Rows from block 9 of a small image classifier, named by matrix and row number. Rows with one number within an expert belong to one neuron, the router's apart. Each number is 200 + 30 x the weight over its row's rms, rounded and kept within 0 to 999. All counts start at 0. After the name is the row's rms in percent of the matrix's.
After each expert's rows are labels from the 100 images, of 14976, where the router gives the expert most weight on average: "patch colour" is the nearest of a few named colours to the mean colour under the peak. Only what is clearly more common there than usual is listed. The data: fractals drawn by 1,000 iterated function systems, in grey. In brackets: how many of the 100, against the usual share in percent.
# router: slot weights (model.blocks.9.mlp.router.weight, 32x160), inputs 0-39
# gate: expert gate (model.blocks.9.mlp.gate, 16x80x160), inputs 0-39
# up: expert up (model.blocks.9.mlp.up, 16x80x160), inputs 0-39
# down: expert down (model.blocks.9.mlp.down, 16x160x80, transposed), outputs 0-39

# expert 1
router.2,104,247,183,222,229,222,254,223,151,200,155,207,237,204,207,228,179,135,196,218,217,221,145,202,191,185,161,200,195,149,259,228,218,185,143,193,218,217,173,170,169
router.3,093,176,219,192,246,197,215,195,171,230,154,170,204,151,188,196,239,129,162,183,188,202,217,215,193,139,208,182,208,215,208,220,192,218,221,243,155,179,164,170,157
gate.0,099,143,202,220,205,182,179,246,164,178,238,180,189,237,208,168,99,170,219,163,168,158,225,216,192,210,195,229,252,232,172,197,264,256,202,173,208,219,229,236,229
up.0,097,200,201,203,162,153,180,244,181,216,198,222,201,199,207,170,174,192,223,244,189,246,222,188,166,226,153,161,217,179,162,183,197,181,238,189,169,229,236,216,191
down.0,106,162,163,219,173,188,171,218,193,246,209,216,192,179,202,168,181,227,205,253,202,174,186,239,241,215,227,236,182,196,187,212,191,231,226,201,199,178,134,211,146
gate.1,104,240,224,207,147,246,245,210,145,158,197,199,222,245,199,168,161,169,174,202,185,199,220,203,238,209,182,211,217,237,180,214,178,149,163,234,174,211,193,216,160
up.1,095,232,210,216,213,236,168,225,251,216,209,190,215,209,181,203,199,173,223,186,221,218,173,217,184,244,225,203,221,187,172,189,126,190,181,190,193,156,219,214,172
down.1,101,169,223,170,208,273,217,213,199,155,211,172,209,179,176,179,162,211,206,220,233,216,166,170,198,251,226,176,213,205,257,209,194,217,186,171,195,189,274,217,145
gate.2,092,236,192,172,193,222,204,241,198,205,234,244,168,210,220,169,208,281,221,165,188,172,236,206,259,165,214,203,212,208,205,203,217,240,171,190,213,191,211,188,219
up.2,104,240,213,225,206,203,230,204,194,202,170,261,227,186,252,179,155,247,219,177,192,202,198,228,188,201,189,202,197,210,168,182,154,192,220,194,173,218,266,202,236
down.2,101,198,165,216,196,195,259,161,208,184,166,181,194,195,203,193,193,240,164,205,140,229,168,270,169,236,177,179,162,165,256,178,177,206,188,181,229,227,177,254,206
gate.3,095,207,191,224,223,168,184,196,203,161,186,212,267,224,175,158,175,172,206,238,238,180,190,231,181,212,213,203,179,150,162,227,199,193,234,258,182,188,202,219,232
up.3,095,189,188,184,175,260,185,229,189,174,171,187,216,223,221,181,241,194,199,167,194,210,202,119,167,219,211,204,174,168,126,163,224,191,222,237,191,199,191,151,181
down.3,086,216,213,206,241,187,224,190,134,168,192,173,200,195,158,187,228,194,215,220,202,185,188,181,196,215,200,227,141,225,216,199,140,200,210,182,228,219,175,195,207
gate.4,104,238,200,185,207,232,196,189,195,208,164,161,211,146,226,195,150,189,260,223,225,200,196,242,237,198,176,187,200,217,201,219,140,253,258,197,173,199,226,243,187
up.4,107,249,183,254,165,259,209,212,205,179,202,213,160,196,225,199,203,164,235,178,191,186,197,221,220,220,222,211,181,224,172,195,193,238,183,219,247,150,226,189,199
down.4,091,157,207,122,189,173,155,226,219,203,202,222,179,172,205,238,251,222,207,213,170,212,195,175,210,216,185,209,194,182,227,247,191,151,157,206,242,239,240,161,165
patch colour: grey (82 vs 18.7)

# expert 6
router.12,103,181,184,227,223,214,190,171,152,170,237,190,249,227,183,204,203,196,165,193,185,212,254,236,196,219,187,200,154,205,194,191,208,176,209,230,139,201,198,197,235
router.13,110,211,163,240,212,226,195,200,240,172,157,198,221,196,192,252,198,173,205,207,142,192,161,254,268,198,244,171,242,207,242,160,179,208,216,263,213,171,175,179,175
gate.0,099,250,148,198,155,251,194,234,221,202,224,215,232,225,207,199,221,187,212,244,197,219,193,174,204,195,191,221,242,154,97,173,180,193,204,209,177,207,214,194,203
up.0,103,175,244,237,243,188,220,162,197,203,142,238,158,176,175,186,179,175,210,170,167,186,189,228,188,201,213,217,185,182,192,212,162,222,255,246,239,225,184,226,258
down.0,093,266,230,174,215,258,216,276,162,228,223,148,186,175,175,185,171,236,164,184,199,190,218,194,190,151,210,192,201,251,176,181,212,179,172,172,202,227,158,219,213
gate.1,099,177,209,209,225,175,218,195,226,191,195,179,198,183,191,237,229,236,198,222,178,228,183,248,225,209,215,179,216,222,151,197,194,140,158,233,194,214,169,180,239
up.1,110,219,236,231,181,203,218,253,218,225,197,168,171,229,208,252,227,193,266,184,179,209,209,174,191,164,230,221,154,176,215,161,245,201,223,194,172,254,205,194,200
down.1,097,157,217,232,218,223,208,205,159,188,191,213,208,191,206,231,204,215,171,220,158,199,161,211,174,238,170,193,201,252,113,161,183,152,174,227,229,181,264,167,206
gate.2,092,165,208,216,201,181,158,198,239,191,168,153,176,132,195,197,189,215,203,196,204,197,172,201,235,226,256,201,217,197,201,177,198,222,187,167,243,154,172,182,236
up.2,094,244,184,237,255,157,138,244,181,196,193,190,192,142,185,170,212,201,154,232,180,166,171,209,222,257,203,185,196,187,222,171,146,200,208,206,226,153,219,171,209
down.2,096,177,230,183,210,135,226,263,195,169,191,227,146,244,175,211,207,209,180,198,227,188,183,181,211,213,156,232,193,214,186,206,192,219,239,183,198,205,208,280,250
gate.3,091,239,162,214,193,124,204,177,218,245,215,191,188,208,224,186,267,189,212,187,188,176,208,217,149,183,231,185,162,210,229,217,236,165,190,185,186,237,209,247,249
up.3,096,154,218,139,220,200,179,193,233,151,179,225,275,194,256,206,163,236,294,208,202,188,198,171,143,197,212,191,162,180,135,187,211,200,253,229,202,167,219,244,202
down.3,109,233,178,189,213,208,183,189,214,270,200,226,153,213,214,239,196,188,198,184,196,246,262,247,262,197,217,213,166,184,234,218,236,172,217,211,174,232,236,213,198
gate.4,090,190,198,173,220,244,228,170,253,249,142,197,118,224,203,265,214,148,185,260,179,212,234,169,167,186,204,194,209,150,184,178,132,236,168,214,244,175,191,216,217
up.4,099,180,217,154,218,236,182,221,158,145,202,246,219,198,240,201,209,242,186,234,208,324,205,210,155,193,173,218,209,224,181,174,208,251,219,198,181,153,198,261,193
down.4,095,215,194,208,169,158,157,176,204,209,228,204,218,178,184,207,203,178,183,200,189,218,233,199,145,171,225,174,235,223,164,217,208,184,149,198,188,206,193,183,228
patch colour: black (87 vs 54.7)

# expert 8
router.16,108,178,184,229,213,123,217,189,215,134,196,167,163,214,154,230,183,208,242,214,181,200,185,227,205,211,231,217,135,201,191,166,182,153,228,228,162,228,224,244,242
router.17,100,174,238,229,204,250,175,195,149,189,143,181,249,214,205,195,232,196,268,220,225,207,207,206,177,174,218,171,247,231,206,202,157,231,247,193,213,248,252,251,222
gate.0,100,212,185,173,144,151,200,181,189,167,141,194,178,156,197,198,221,206,153,209,148,261,162,213,180,225,183,218,244,263,235,235,170,181,186,172,220,184,241,206,161
up.0,110,208,182,204,175,232,227,166,224,182,202,126,169,172,221,248,199,175,188,202,169,181,218,218,188,207,207,205,199,216,215,161,161,186,198,149,246,238,126,201,213
down.0,101,185,188,186,175,154,194,181,147,201,199,167,160,235,228,237,150,177,271,215,170,188,175,208,201,155,162,214,189,197,246,200,188,231,215,206,198,179,155,158,207
gate.1,095,193,214,210,233,188,247,151,211,186,216,172,193,187,202,233,214,218,193,189,165,209,191,158,227,146,162,229,184,182,273,213,167,187,188,152,145,253,212,221,161
up.1,099,169,224,214,151,246,193,158,220,216,204,207,220,223,217,168,150,188,192,152,167,146,213,226,205,244,203,170,238,175,135,214,173,201,212,225,157,194,213,144,249
down.1,096,175,212,199,184,155,208,255,167,179,248,171,208,214,174,251,175,202,209,180,203,212,208,169,189,190,220,197,186,147,218,152,162,220,157,193,153,212,177,184,188
gate.2,090,184,173,183,231,204,229,203,177,247,265,204,228,220,211,196,186,201,189,211,147,155,175,144,232,271,192,173,232,167,142,167,223,232,204,213,182,215,149,161,197
up.2,101,197,151,173,174,226,232,209,231,195,211,158,184,206,178,245,231,198,177,167,179,210,206,163,182,158,208,183,212,189,177,213,173,189,202,214,201,199,214,217,237
down.2,096,224,253,223,239,218,217,174,183,198,240,225,189,221,205,181,211,178,205,191,182,192,199,223,258,254,217,237,182,205,247,179,190,173,248,182,198,217,200,202,154
gate.3,097,157,158,192,192,203,158,218,233,245,116,197,206,180,157,190,159,249,176,178,217,182,178,188,237,189,236,149,184,215,176,153,141,251,152,221,216,242,198,171,210
up.3,095,200,169,226,186,188,267,183,207,121,223,176,181,198,194,190,180,184,250,201,169,185,195,146,220,157,158,207,197,249,196,174,204,184,203,231,216,199,174,175,182
down.3,099,158,214,201,161,156,202,189,118,259,170,173,200,205,204,206,226,193,213,217,231,218,164,227,221,184,176,225,206,176,213,214,265,201,193,182,196,237,210,187,240
gate.4,099,176,156,161,246,175,150,244,191,186,186,191,219,166,178,216,219,253,164,197,211,208,181,212,187,192,306,201,172,155,232,240,231,186,163,210,228,164,199,178,175
up.4,102,259,193,212,184,239,167,201,227,213,178,160,236,149,199,268,178,251,283,205,163,189,279,146,205,177,197,173,234,212,255,212,261,223,185,179,225,241,216,166,174
down.4,103,211,216,214,237,199,207,205,213,176,153,178,192,163,176,205,210,209,234,161,234,257,182,270,205,193,190,171,119,224,198,199,199,210,186,192,187,196,216,167,186
patch colour: black (93 vs 54.7)

# expert 2
router.4,097,233,182,210,246,151,180,221,152,208,179,193,173,190,172,174,198,187,171,152,247,178,231,200,225,172,175,219,175,197,208,193,182,148,185,201,193,177,184,193,195
router.5,099,210,139,193,219,209,213,226,108,204,242,196,189,208,222,155,191,280,246,235,226,174,224,211,121,196,215,173,207,198,118,212,241,210,265,176,228,215,195,271,154
gate.0,109,229,132,175,243,181,222,221,226,193,144,180,211,199,199,240,249,209,206,235,183,194,237,159,200,171,176,196,209,214,237,265,124,134,201,152,215,239,183,217,187
up.0,100,178,179,209,220,168,206,170,178,193,230,210,220,216,157,191,222,238,236,251,221,215,199,158,201,262,187,234,225,174,205,236,183,232,172,206,168,237,163,275,179
down.0,102,221,171,199,239,162,207,171,200,203,190,157,232,279,192,184,174,221,176,257,230,204,209,170,222,154,227,216,174,194,237,235,192,202,222,196,226,254,211,261,205
gate.1,102,215,220,222,196,246,150,158,219,243,205,254,205,203,228,217,199,197,220,192,181,199,224,189,166,169,179,181,195,169,213,187,136,209,169,177,180,182,256,217,208
up.1,101,196,224,261,210,177,197,189,173,225,212,194,204,169,195,268,219,195,220,217,143,191,124,209,211,228,166,210,210,205,205,166,205,168,163,193,119,210,172,216,196
down.1,107,230,178,187,171,207,144,242,242,181,188,203,209,200,163,172,205,214,227,218,205,243,167,194,208,279,192,216,253,176,231,189,183,153,170,166,210,235,254,194,191
gate.2,101,198,273,199,210,223,218,159,171,171,201,245,225,146,190,189,200,199,228,201,250,243,146,187,205,147,179,252,216,173,217,214,144,249,200,197,174,227,219,189,172
up.2,095,201,205,197,215,191,169,177,221,183,163,221,181,157,223,240,194,204,196,206,185,226,225,135,222,227,210,210,193,165,208,187,207,218,203,208,170,208,185,207,235
down.2,091,207,203,196,241,173,199,190,207,152,148,145,164,164,166,169,197,202,192,221,173,234,177,140,221,228,129,212,264,204,213,156,210,236,207,188,185,202,174,220,176
gate.3,100,198,227,233,178,160,213,176,167,202,206,227,182,191,229,220,178,174,206,213,170,169,228,204,180,190,203,251,192,254,190,193,164,178,203,205,186,194,214,242,225
up.3,092,174,248,206,226,244,202,203,218,235,193,195,209,202,261,237,165,235,188,161,220,185,192,185,184,141,215,221,241,205,171,176,231,178,179,219,256,239,175,197,232
down.3,110,175,195,199,201,200,217,189,219,237,193,202,157,174,212,169,170,225,174,195,164,221,223,226,227,202,123,184,158,179,160,252,148,256,164,200,170,236,224,197,237
gate.4,102,190,170,212,205,148,198,235,213,295,220,187,199,229,252,192,162,167,169,221,223,221,226,253,169,213,149,208,247,210,218,257,234,226,195,240,189,172,172,175,201
up.4,093,183,200,188,205,176,185,202,213,194,203,198,173,192,162,174,308,177,216,241,231,209,237,182,190,184,229,266,164,182,182,219,183,259,255,162,251,237,204,268,214
down.4,098,241,205,178,189,232,195,146,226,237,148,187,186,195,162,197,230,230,234,224,246,210,198,211,234,275,239,142,246,182,168,224,208,144,190,211,215,199,150,208,239
patch colour: white (62 vs 26.5)

# expert 5
router.10,098,192,229,213,211,179,207,184,176,168,173,189,209,189,174,216,231,193,146,232,160,230,162,153,244,192,179,187,166,198,202,285,215,172,196,191,164,145,141,166,209
router.11,104,202,182,221,228,241,193,196,256,227,201,207,263,147,189,227,208,134,188,210,159,188,210,199,168,229,172,200,207,226,196,244,144,222,195,206,133,212,208,207,175
gate.0,104,229,205,202,159,211,195,217,170,212,248,204,244,170,169,194,170,276,150,242,223,208,227,172,222,266,249,160,218,158,246,218,220,204,177,175,214,205,232,265,199
up.0,100,197,194,217,173,203,249,236,223,179,177,199,187,231,208,231,210,216,237,167,263,222,147,223,186,208,235,179,212,219,213,167,225,197,158,193,164,238,169,243,190
down.0,099,207,230,163,127,197,152,159,194,205,222,206,191,200,207,202,203,214,193,226,214,224,190,215,206,214,169,219,185,223,210,243,137,157,246,163,180,152,218,193,135
gate.1,106,166,211,209,179,179,156,235,217,250,204,265,219,193,237,187,175,225,212,210,188,239,142,240,172,167,185,188,155,184,153,220,187,217,212,161,216,217,215,250,190
up.1,101,204,193,206,201,182,193,224,254,200,223,132,217,193,221,209,183,207,215,190,276,153,193,204,154,177,154,180,248,222,181,208,133,196,177,210,148,174,250,251,173
down.1,107,143,233,186,225,169,225,207,205,213,180,217,225,142,179,216,176,290,187,198,191,198,275,154,208,194,220,206,248,179,233,168,203,149,194,169,191,172,196,181,168
gate.2,092,151,209,215,158,222,212,141,206,202,190,185,239,142,208,209,234,170,185,193,178,210,169,162,192,193,152,159,172,170,229,164,184,155,206,188,248,202,199,211,220
up.2,096,156,160,222,202,206,161,183,218,212,233,215,242,188,250,189,212,143,253,266,221,194,168,166,202,222,196,238,203,201,250,163,190,198,175,170,234,194,227,215,201
down.2,102,159,174,252,266,223,241,228,246,219,182,150,188,228,134,228,203,160,210,210,165,212,195,246,173,196,240,259,160,195,214,193,246,185,182,260,177,206,194,182,151
gate.3,098,227,208,157,186,147,188,221,147,157,194,166,162,238,203,179,179,204,188,168,214,230,219,114,157,210,238,211,152,219,184,228,223,205,141,205,237,226,265,219,176
up.3,095,155,224,170,185,180,180,268,176,193,185,244,188,199,177,180,220,185,247,198,166,199,185,171,196,155,180,179,153,222,247,153,180,188,214,175,218,260,240,157,150
down.3,099,197,164,219,235,174,210,190,215,215,241,184,190,190,156,240,200,127,173,206,169,185,185,207,206,260,171,205,149,231,190,164,164,154,210,166,220,198,222,180,173
gate.4,098,180,232,200,197,144,232,254,145,156,158,198,240,219,184,205,172,216,259,199,178,163,201,194,220,230,232,209,184,233,181,208,198,248,195,239,231,243,196,234,195
up.4,104,245,224,182,206,227,224,156,152,229,219,183,198,230,180,163,193,197,206,176,185,200,184,218,190,208,200,264,226,203,252,225,196,207,171,219,268,240,210,200,159
down.4,100,197,221,188,178,160,177,188,196,234,198,182,199,174,191,150,169,186,181,152,228,195,208,250,227,220,124,230,171,212,181,184,198,257,180,167,236,154,149,197,242
patch colour: grey (44 vs 18.7)

# expert 14
router.28,095,161,178,206,238,207,144,162,217,173,241,215,207,216,190,227,192,196,204,193,190,224,246,244,172,151,173,184,250,217,233,143,189,198,172,210,234,224,171,256,209
router.29,091,250,198,209,224,125,208,211,181,214,186,165,167,175,159,191,198,213,209,205,181,235,211,186,158,194,187,203,185,233,156,235,140,175,195,168,164,195,169,249,184
gate.0,093,172,206,193,202,231,189,202,170,216,230,164,164,228,175,157,204,212,210,172,218,197,215,210,211,173,219,237,209,212,177,250,235,207,176,226,193,213,147,207,215
up.0,102,217,235,237,216,215,171,215,227,232,166,186,173,174,201,189,162,237,188,183,217,190,203,225,160,197,191,208,171,197,202,200,209,143,172,220,204,162,239,204,225
down.0,093,173,185,227,176,206,233,215,240,195,188,164,177,160,182,200,162,195,186,205,227,215,180,228,232,224,206,138,169,189,191,217,161,204,193,146,180,200,210,224,178
gate.1,104,215,194,233,199,212,236,167,260,196,181,187,205,167,221,189,249,263,191,197,214,168,219,168,203,243,238,181,180,215,193,232,207,184,151,154,212,241,176,239,265
up.1,102,181,179,150,205,175,228,200,255,236,171,250,229,197,207,265,198,215,211,142,201,247,215,159,143,169,229,211,230,167,184,223,171,180,249,232,177,186,160,176,205
down.1,101,220,244,194,218,190,139,201,136,196,239,184,182,151,239,164,200,204,189,131,166,211,222,175,230,205,201,251,180,254,169,222,156,184,223,198,210,211,192,122,202
gate.2,094,149,196,210,261,225,276,225,161,184,192,179,229,171,236,232,215,260,180,253,246,220,198,193,174,179,158,181,175,211,206,233,166,200,193,198,173,242,199,247,172
up.2,100,151,216,257,223,199,153,137,228,206,213,198,216,196,191,186,139,233,250,172,178,181,168,222,199,219,257,170,185,221,183,188,201,200,213,161,156,167,182,220,182
down.2,092,154,205,191,211,111,152,155,229,217,218,226,222,194,186,192,207,203,233,246,177,176,180,161,152,263,205,191,233,214,184,193,182,204,202,155,231,179,153,171,219
gate.3,091,224,169,157,190,193,172,218,208,208,165,169,182,210,219,214,214,269,284,176,205,231,205,206,151,210,230,162,259,159,150,249,181,153,143,207,182,161,133,190,159
up.3,104,235,214,173,217,196,172,159,195,189,159,245,172,157,205,186,202,222,185,266,227,163,150,207,229,240,220,216,152,206,207,240,231,219,214,199,206,213,253,205,211
down.3,098,130,193,208,211,164,204,200,190,181,213,174,258,157,219,176,246,217,213,200,167,182,185,188,206,200,192,187,170,209,174,196,260,145,220,224,181,185,172,221,157
gate.4,096,188,227,225,169,219,219,213,160,214,236,242,191,186,226,254,219,165,180,191,224,184,234,180,220,152,244,193,211,226,167,168,151,182,208,187,215,209,159,173,239
up.4,107,232,203,255,216,171,177,203,184,180,247,184,195,246,163,164,192,207,205,191,169,149,167,161,176,188,158,187,180,220,255,181,203,215,231,161,203,215,229,203,214
down.4,108,205,218,186,215,163,216,238,203,227,183,208,236,210,203,217,253,207,242,172,156,160,191,150,223,149,220,200,206,206,158,199,196,186,230,216,205,188,215,189,130
patch colour: grey (52 vs 18.7)

# expert 3
router.6,085,255,183,228,220,186,185,185,145,147,198,182,229,227,181,186,238,206,248,231,173,219,229,174,220,215,170,207,224,233,155,133,204,208,212,182,103,170,204,176,202
router.7,103,235,165,186,238,219,266,159,162,240,201,220,194,218,138,185,235,241,262,192,226,198,183,164,191,194,219,226,263,255,206,200,136,183,159,241,193,197,204,191,211
gate.0,102,251,210,210,194,205,237,159,181,215,103,145,150,194,224,197,186,183,189,211,171,215,174,175,200,195,224,204,231,164,181,194,212,187,197,153,251,148,235,184,193
up.0,094,158,180,191,234,262,211,186,203,205,196,214,193,192,183,172,162,170,217,204,201,271,161,144,179,184,152,218,182,219,209,178,174,211,207,234,189,203,171,189,155
down.0,104,189,214,203,188,199,204,278,165,185,201,128,215,161,111,183,175,153,164,258,188,229,197,204,163,158,172,249,249,204,176,226,187,188,225,226,179,189,216,226,214
gate.1,107,288,150,224,179,223,175,178,187,252,231,186,208,185,200,255,195,230,253,230,201,185,225,227,224,163,227,204,239,196,207,224,211,193,188,206,189,217,162,203,226
up.1,097,185,153,217,157,215,195,212,214,179,233,208,258,164,242,252,245,225,157,165,144,175,208,149,225,213,202,192,186,208,224,176,166,237,169,165,267,251,194,210,213
down.1,099,231,243,209,156,219,179,248,270,216,223,279,196,198,186,218,110,173,164,203,180,210,187,198,153,187,166,196,195,164,231,224,221,187,158,174,208,261,188,209,161
gate.2,104,199,228,177,213,241,188,159,152,203,192,222,222,193,227,197,207,213,223,233,191,168,268,148,201,211,179,212,179,227,183,253,213,238,163,172,208,160,226,177,165
up.2,088,229,193,221,207,213,180,196,190,230,158,237,193,217,246,186,199,239,199,204,174,221,264,184,172,231,192,198,168,219,189,196,175,170,208,195,188,181,185,192,145
down.2,092,237,175,214,248,177,190,246,184,216,214,201,191,201,182,193,223,226,243,216,146,227,179,200,196,160,267,213,198,242,189,207,260,167,191,208,184,219,178,170,217
gate.3,100,197,194,196,182,159,198,174,178,180,160,252,222,201,208,253,143,180,238,218,184,202,215,197,231,229,232,224,241,186,201,255,255,160,236,174,188,204,197,253,221
up.3,110,139,181,190,226,176,204,189,214,252,195,218,217,200,231,161,199,178,194,275,242,205,174,210,201,191,147,210,236,192,189,219,234,206,134,199,270,199,176,196,156
down.3,099,241,207,182,210,199,229,205,245,227,243,184,194,176,234,259,141,215,184,226,269,257,158,190,236,216,133,207,162,153,186,192,166,172,196,225,183,253,186,181,198
gate.4,095,178,279,193,185,241,185,213,173,200,193,193,254,209,181,236,197,227,180,229,213,212,169,205,206,173,197,217,146,252,229,162,179,192,176,195,194,184,194,227,176
up.4,098,154,225,191,241,192,194,170,220,158,245,188,151,230,185,125,243,207,149,190,168,188,195,182,201,186,220,207,179,220,140,237,197,182,253,230,209,168,208,172,165
down.4,106,169,212,229,212,191,182,201,173,174,173,192,212,227,146,166,236,146,190,211,230,197,204,166,200,195,209,170,199,198,207,213,270,181,198,140,227,209,218,201,175
patch colour: white (55 vs 26.5); grey (45 vs 18.7)

# expert 0
router.0,081,184,271,198,219,188,181,176,198,214,142,175,165,260,197,182,227,189,199,233,193,181,153,153,204,190,216,195,179,243,265,204,190,192,190,192,194,204,162,205,181
router.1,103,221,199,214,231,196,222,209,175,213,156,196,123,223,220,196,154,221,194,219,229,226,226,164,226,182,142,240,168,213,172,166,170,182,165,187,212,186,242,184,163
gate.0,103,229,235,231,206,244,220,200,222,200,238,194,209,158,208,139,210,219,132,250,251,191,246,239,175,210,140,204,174,152,199,187,202,247,201,236,161,180,204,188,165
up.0,104,222,192,178,165,247,237,199,197,176,175,224,157,223,183,137,193,235,183,215,186,233,224,258,123,134,184,195,210,183,229,178,239,255,204,209,215,155,192,169,187
down.0,098,229,200,190,166,244,221,160,176,179,233,225,231,217,178,193,169,233,200,176,212,238,193,145,183,171,173,208,171,162,177,200,209,175,160,238,173,192,258,167,194
gate.1,098,198,169,230,157,130,211,216,240,201,229,148,193,179,188,166,201,249,203,236,178,172,196,185,187,193,199,234,208,181,197,232,238,184,157,193,225,163,197,237,204
up.1,096,141,240,150,200,224,177,185,210,174,179,192,234,168,180,203,167,212,228,231,197,181,187,196,239,193,190,211,149,140,164,189,170,193,238,170,165,256,194,193,239
down.1,092,148,213,211,223,131,214,226,181,183,217,192,168,240,182,163,232,197,173,197,183,193,212,152,198,217,202,199,178,228,206,193,192,221,230,198,199,180,184,182,146
gate.2,108,249,219,198,243,204,212,245,190,188,162,180,252,190,225,204,229,205,205,180,228,233,184,230,235,195,222,232,195,193,184,228,248,222,196,187,203,280,181,214,230
up.2,112,247,150,209,166,232,225,160,186,217,249,175,184,245,212,258,181,211,208,223,214,152,257,214,223,219,275,159,188,219,194,195,206,204,214,198,185,187,141,197,151
down.2,104,244,183,211,200,161,159,237,201,218,244,224,210,212,183,160,201,190,226,200,213,187,162,152,252,187,198,165,172,243,163,165,212,232,222,224,217,155,210,149,237
gate.3,104,227,211,161,184,178,184,117,186,216,130,231,203,143,179,212,216,226,155,195,156,198,181,200,198,201,185,172,215,189,200,218,194,203,257,211,233,192,192,202,231
up.3,096,150,151,213,199,193,202,223,190,238,178,167,224,175,210,246,182,208,200,225,256,247,260,202,178,186,210,144,175,246,227,212,230,202,180,202,187,154,267,223,230
down.3,113,199,221,209,221,217,252,181,225,211,192,180,154,216,206,147,164,156,156,211,226,179,199,193,218,228,204,218,150,173,150,221,207,200,181,241,149,156,192,175,186
gate.4,085,199,274,141,204,179,166,257,207,198,203,233,158,192,123,215,230,196,277,224,168,187,178,171,214,192,245,187,182,201,221,131,269,191,177,239,204,213,183,250,180
up.4,104,159,204,168,179,221,219,222,218,206,171,196,191,209,198,258,224,215,242,132,239,225,188,219,184,178,217,187,130,157,235,217,222,187,201,143,236,248,214,167,184
down.4,096,152,238,199,208,219,189,158,191,188,186,249,196,227,137,242,171,240,134,218,211,236,194,222,243,170,207,198,163,198,199,238,193,241,171,221,169,228,183,170,160
patch colour: grey (70 vs 18.7)